python train.py --model="audio embedding model" --dataset="single English command words and digits, spoken by a formant synthesiser in many voices" --train_examples=78125 --gain_aug_db=6 --noise_aug=0.01 --input="waveform_16khz" --targets=["voice"] --num_classes=4 --embedding_dim=192 --arch="conformer" --norm="layernorm" --activation="gelu" --mlp_ratio=2 --head_dim=32 --fused_qkv=false --qk_norm=false --inner_norm=false --moe="expert_choice" --num_experts=16 --moe_every=2 --expert_mlp_ratio=0.5 --experts_per_token=2 --shared_expert=false --wave_strides=[5, 4, 4, 2] --subsampling=2 --layers=8 --width=160 --positions="sincos" --kernel_size=15 --am_softmax_margin=0.2 --am_softmax_scale=30 --residual_init="none" --optimizer="muon" --muon_scale="match_rms_adamw" --lr=0.002 --momentum=0.95 --nesterov=true --orthogonalizer="polar_express" --adamw_lr_other_params=0.0018 --grad_clip=3.0 --cautious_weight_decay=true --steps=16000 --batch_size=256 --epochs=52.4 --lr_schedule="cosine" --final_lr_fraction=0.05 --warmup_steps=320 --weight_decay=0.3 --adamw_weight_decay_other_params=0.01
Rows from block 5 of a small audio embedding model, named by matrix and row number. Rows with one number belong to one neuron. Each number is 500 + 50 x the weight over its row's rms, rounded and kept within 0 to 999. All counts start at 0. Numbers have three digits each. After the name is the row's rms in percent of the matrix's.
After each neuron's rows are labels from the 100 clips, of 14848, where the neuron reaches its highest value: "loudest band" is the band of the loudest frequency at the time of the peak; "responds to" is what is common among them. Only what is clearly more common there than usual is listed. The data: single English command words and digits, spoken by a formant synthesiser in many voices.
# fc1: first MLP up (model.blocks.5.ff1.fc1.weight, 320x160), inputs 0-159
# fc2: first MLP down (model.blocks.5.ff1.fc2.weight, 160x320, transposed), outputs 0-159

fc1.276 071:360548417499493522504519564494487596441506467555624434482517511432555509446495556511533554531535488538499517482494480492412512512384597567506531475467554553535532496497584578450452508479514559563539534472535529590434546505496485501452463500421492503486469471494494548456417452590467483455518426505421525552466501511463543558629525442501454541495495467482494661584437571467538409483509375505450500518548491485544463468494426533497443440463546507431462463475527437490479449612462463
fc2.276 072:552571491449590467447418517502429521492448487461521446584527600508524482484556481444454620526487434478554394589575524488420535516477455548458432594439549549469492509489494493583520500404508554544550460564483509451429509421538552380620539540588552513524506501549459535564479552510404436427552504570480532457472534527446492489497478482402470448547502552486468517551463539483434376508455466461459521524508517538509365441525474478514534587553532518500529527493446506512453571497502496
loudest band: 250 to 500 Hz
responds to: voice: low voice

fc1.260 117:537446422495490582540415504474487497475518680535474558605448492503509525481492513515485571498522524412470452532568568405450619350484480459532448504485447490569445428497461547409494467414528544503586527500536494504507528524482535588529483433500467577520514526539526506549584511508557522524460409537540528476563469639437562481476561508515516508512537518485538423517404535399443448512537476507511513422493477512410459459425599500500476523457559524563569442457468494469510515512494508
fc2.260 108:596521568499621397541442550477488518467554562537465477548493548482427514420584501523398573554528526495484468491538479533506529467555462491446482459506443472422518549584679403536523511447537534457477561521529536537604543519368467496501492536469449531435538525460514458481466528483484454495458465452539481481548477411488513520578506495432580540490453437466440516481464591485530556539496429486517522478590358511463489460557441524466483525518396542481512573501494454495494466407555562
loudest band: 500 to 1000 Hz
responds to: whispered

fc1.296 140:464487521495582496555561511580431414452538448512516454514461540446461492506503486491632442387563478409464549497443484519561569444511479546492517499573568431557435513608555494469484445455529520443485490546538425485504565505531492559536496575491450490486429487450487482412531487432510521548535344478469564509516529466516541509458475461595469389567381501515549518653473493523479569544498451481482490558482482501466406477533536555530505505512399548457472560567477511458464612524512521
fc2.296 110:509549546537499574481439425474453521416552482568449543476530531513461430488472409458507518604572442521484453538556504480455471531525472536439480524415520504506485463437455567446603482498538527466505478490415490607521424536497533525471526504529579591523436450471420574485504511527521485470598520518443563445488518475513503445455555485567541582353489502500411624458495474517514511469579550497484617471570531485482566445533446453330503517587546430495475543537454472555521473455498488
loudest band: 2000 to 4000 Hz
responds to: voice: high voice; whispered; /s/

fc1.250 128:468455425467532586456451456435576446460483499534578519485529515502483428501569406476499569475489475658540459492526519467501467423455537446460430525492480472475455561560534503363551493479538480568469525430468452436453598453432429454494547494495457409496472538555547553536460571504419526459509499442516506478559556524535560481506566492454504514497513554523419497470554581527552564464583532595442575462418523469519566562496494414547594545398475532620504547505524490455477535465529551
fc2.250 119:492479518460561465495563496541572478506577504494505507525405493502532551426464474581548571553493419470524563398504497538460464529468422542494466493441414490575498541578427518619526492474534464404528478495525573462589473545529542639483440535411450511560494425479610447466499583450541475548529423494464606544552487461551557563383522495506505486512543481522464501610445473371459401456537476457542510477505530458437563476498483486486488556437501408447525453505502521508501499482538434
loudest band: 250 to 500 Hz
responds to: voice: high voice

fc1.199 076:518427499538470571606451564438568354496433555449497498460485439392558549500445459438497482486555542593502548447557514496526519571518575447526461557489551531532520540514468469470484588540460514521420549519540487492557549470455556506420403543423480470434485425558468513426486405481487500608506464510536502446524574567468586524481488448446507548482454463486560470518541590457547550485459507450503566443490490520477580500367492484531486548407543476522503594541534473483503477373456541
fc2.199 094:509454488507534482539510518508487462526431525462501460394464433500552553456529571564536512466526541523486421390537517539529509624522585501555557531434543566514554509436515490398475494570544459485546450560617574515464562504396621494548497499574520478446496427539401457500576481460483442446493475532523535404492459478488528460500516406511518505478450512545607512515498628439456559497533476429445512478468585491369543494470473580507449403450495461511491558445514461528491499437473572
loudest band: 500 to 1000 Hz
responds to: voice: deep voice

fc1.316 105:472454424555557499657467444570606490495533508450429397464547516474507533488566514554460457404494470608525536489511429518558536468463546528493524502492502494489517472558450536492479619542505558514419564463606484347518522481508552524547478504496420446464389517478458498506461510537437444487506506573540561533545559544489482586560490484423417408507464476393472469467529563479424423435467567516487556469503512585522595474504454493498523543474534506516424444523515594504466476526532496
fc2.316 113:538553503449543533485490562548542478460519484505445554612415413491544523496487516413497568513611498458545544520526473482478472440506466572505385512500479546547521528383435441454460455502568490523547440499486515551463431497548424439502476558562499442513538495535559481509502512489539497530515445525553462502537498479513499452524462467503536533466498494494602538580467490536531588567543505444515450426447486374368437514511528507472535465467519499433529586539363651360526438569552508
loudest band: 4000 to 8000 Hz
responds to: /s/; whispered; /ɑ/

fc1.201 109:475488508492537384563511473503513495446567464542534518458467500484541466543491562452461474566472380474465366457410543502551475584510457495471508584515517535514479517469465538452535601439413444628533446501506374534531531520406521565511601442480555529583469430523491491532458458473518482502467532525521509413475497513453476446500439563508569475422524490575576533536415545444464461489548487529563511486468549513502530572446609482440478519448521453477576562514487396633544482529531552
fc2.201 118:451363458539521416503530452455537505418596537482501471514518515515401496461536497475399532452449380449472622488542503612466560463524509562514575536413497476433539577427433472489442604438482496505520499456547520514483496610458527445440486490457418494472507482539524513511519530480464423465490404477569545486507516445517529511538578582510617472514472517538431611468539506512549526520519547498529584433486499575604547490436556479545415495476474463524539444460448565471499568506491528
loudest band: 500 to 1000 Hz
responds to: voice: deep voice

fc1.93 102:500552530568568504541480498459532466502558474405438570524521508542555452491586450444421520471525523470483432459484429460487450518564425545477535488524509484548535572593486416471520486464484507458540473551480518467540560508531482509476505584477552498401523512516507491579537496448610459498561499535521499441548403475465400505511492458435501395479458455487420542533410500577504490521566528570449414524421503540526422570442498622561450619530509571599420507585542430424484454433454465
fc2.93 087:477534456490515494420531485533452538388526576478488568469507475478514456497630483500497548523509539452450433585487519526381475475485444494555510485542539525569497443512389517527482520484454479456473455563537537537422464519551511509558457421533566481551500499464474487492551505415562471402541569409481530522486522631546543477536434483533562452498541542553402489392444557448471585507477474538493439609523472466518540557433487485414475450642547461581565478514527561579516528558443441
loudest band: 4000 to 8000 Hz
responds to: /s/; voice: low voice; /t/; /ɑ/

fc1.129 070:526382520506508507542575458445469447547442575521485443431420466558647432443462494489568506510499494512534529470529458584605591507453496564505564514430463433502568553528544540459514532500544519462549477411408484463477470539539516485482472510524520649443522417566432437496521449579467443553467476513472582457477434423416515481539436517458513540501495558591497559427512556390443465510537524490550499514452577521489502488489520539447520563508510549459481568551457480446523362521481481
fc2.129 087:492443526561404429539525517501412531466476515504498369464544474450514535495540490531436507569496565454511556568495455520438492434486471473551482587497495541523417425500538607536495517490532532392458588567543477488527505558550526402600497480475563530525527456433502475492490430573480452522526533574465421620517559424432480538528555452470560570562475482500482562509572540510468437450500503534426576494485514487533474495445432531524504517506588495392486395561415382528480497453569564
loudest band: 250 to 500 Hz
responds to: voice: high voice

fc1.99 141:442427537469559520580459613442526456478541477489492514483419548551561504547544404563474475525396542636523461549477489476454495466521477482488513443525519543551485493648518419454354439541445395429554570563469503505621480504447530469504507463470536508489521427561561493571513533514556502513464478616486516504460507544483439558515523476491522567454409535431518493459482464469501425417467538595406504512543455474468503526540443500444504545537564518413527464479489508511594495510572489
fc2.99 132:465499454449499517460547478551544518533589532470622475546499523461517464389461492359507505511538651507527490511537526421516499550520467541445549477438514501485483516516468489458539548538569573544538530444436535500471506509464481479549394434539474469426565514529509402527528596557414534421488387392418531521511511547517462497517508530484476448434439525442470519619500580527596388576519506480457561459517508555612417501506476486500500413457408473534524505522508525465510495546478547
loudest band: 500 to 1000 Hz
responds to: voice: high voice; intonation: falling; /s/

fc1.91 118:504548424523544517506494495560595526475503426524474444484416467538558534421554555473514516598409464428535541464430466486464510543503407615464500587469497558582436547391501571464479409553527518509470471496468404516576582583592536458469471548451562494516487517428497479533495503550540466529482551527512434444496516518516529489490541415457487412425463468486503515588533484448505640539591550506500538482423515519481507456495444506376483551454547490575464566392488456454533538508525547
fc2.91 111:517587407540399453547447463527508543549517558425429522493446569497512570491494499442546420489547537498504546497420477549516470578442478520410509578437479489457401472512497461544399522528405566491475459501508563616524473529516539492486580383518540516553480522496478453503521537467590576481486503499512528503486533541515512496473529421501473471476521477550441479572461430426512503619466475497536482588554444482505507588561560598498549423419429504490418546463620550481488553479531378
loudest band: 250 to 500 Hz
responds to: voice: low voice; reverberation

fc1.245 074:473476506417486587452404530490465501458559393461492459546471472445449519522501548553558537495500441544469447582513504606447482555446577457493527509423585461564488477480480516422572442514500568443466487492448361451531511564536533500571473471465468504473629468552428464493467533512519564440533515509457537469499452662477500457519520518500521532505483411495440444464474583485518478558565576506540535552459447547509539383447611546456518477440588516504485500565509374522450528532496501
fc2.245 093:525495420503427662545485487394404489453600505441450488630571454464461519562411510527490545545595478444514414560495575591479452491417567505488465513481533565516490547446510489435508460545465440503476521489527416603460449531508541445518514443505449533505573486492447532510404576551518494581565496574542526480440460544442482547503508512538497511512470584484490400500518476490535473529485476534556537507489537527502466448478566501449485476437605466383438527572475388501532503494469455
loudest band: 4000 to 8000 Hz
responds to: voice: high voice; /s/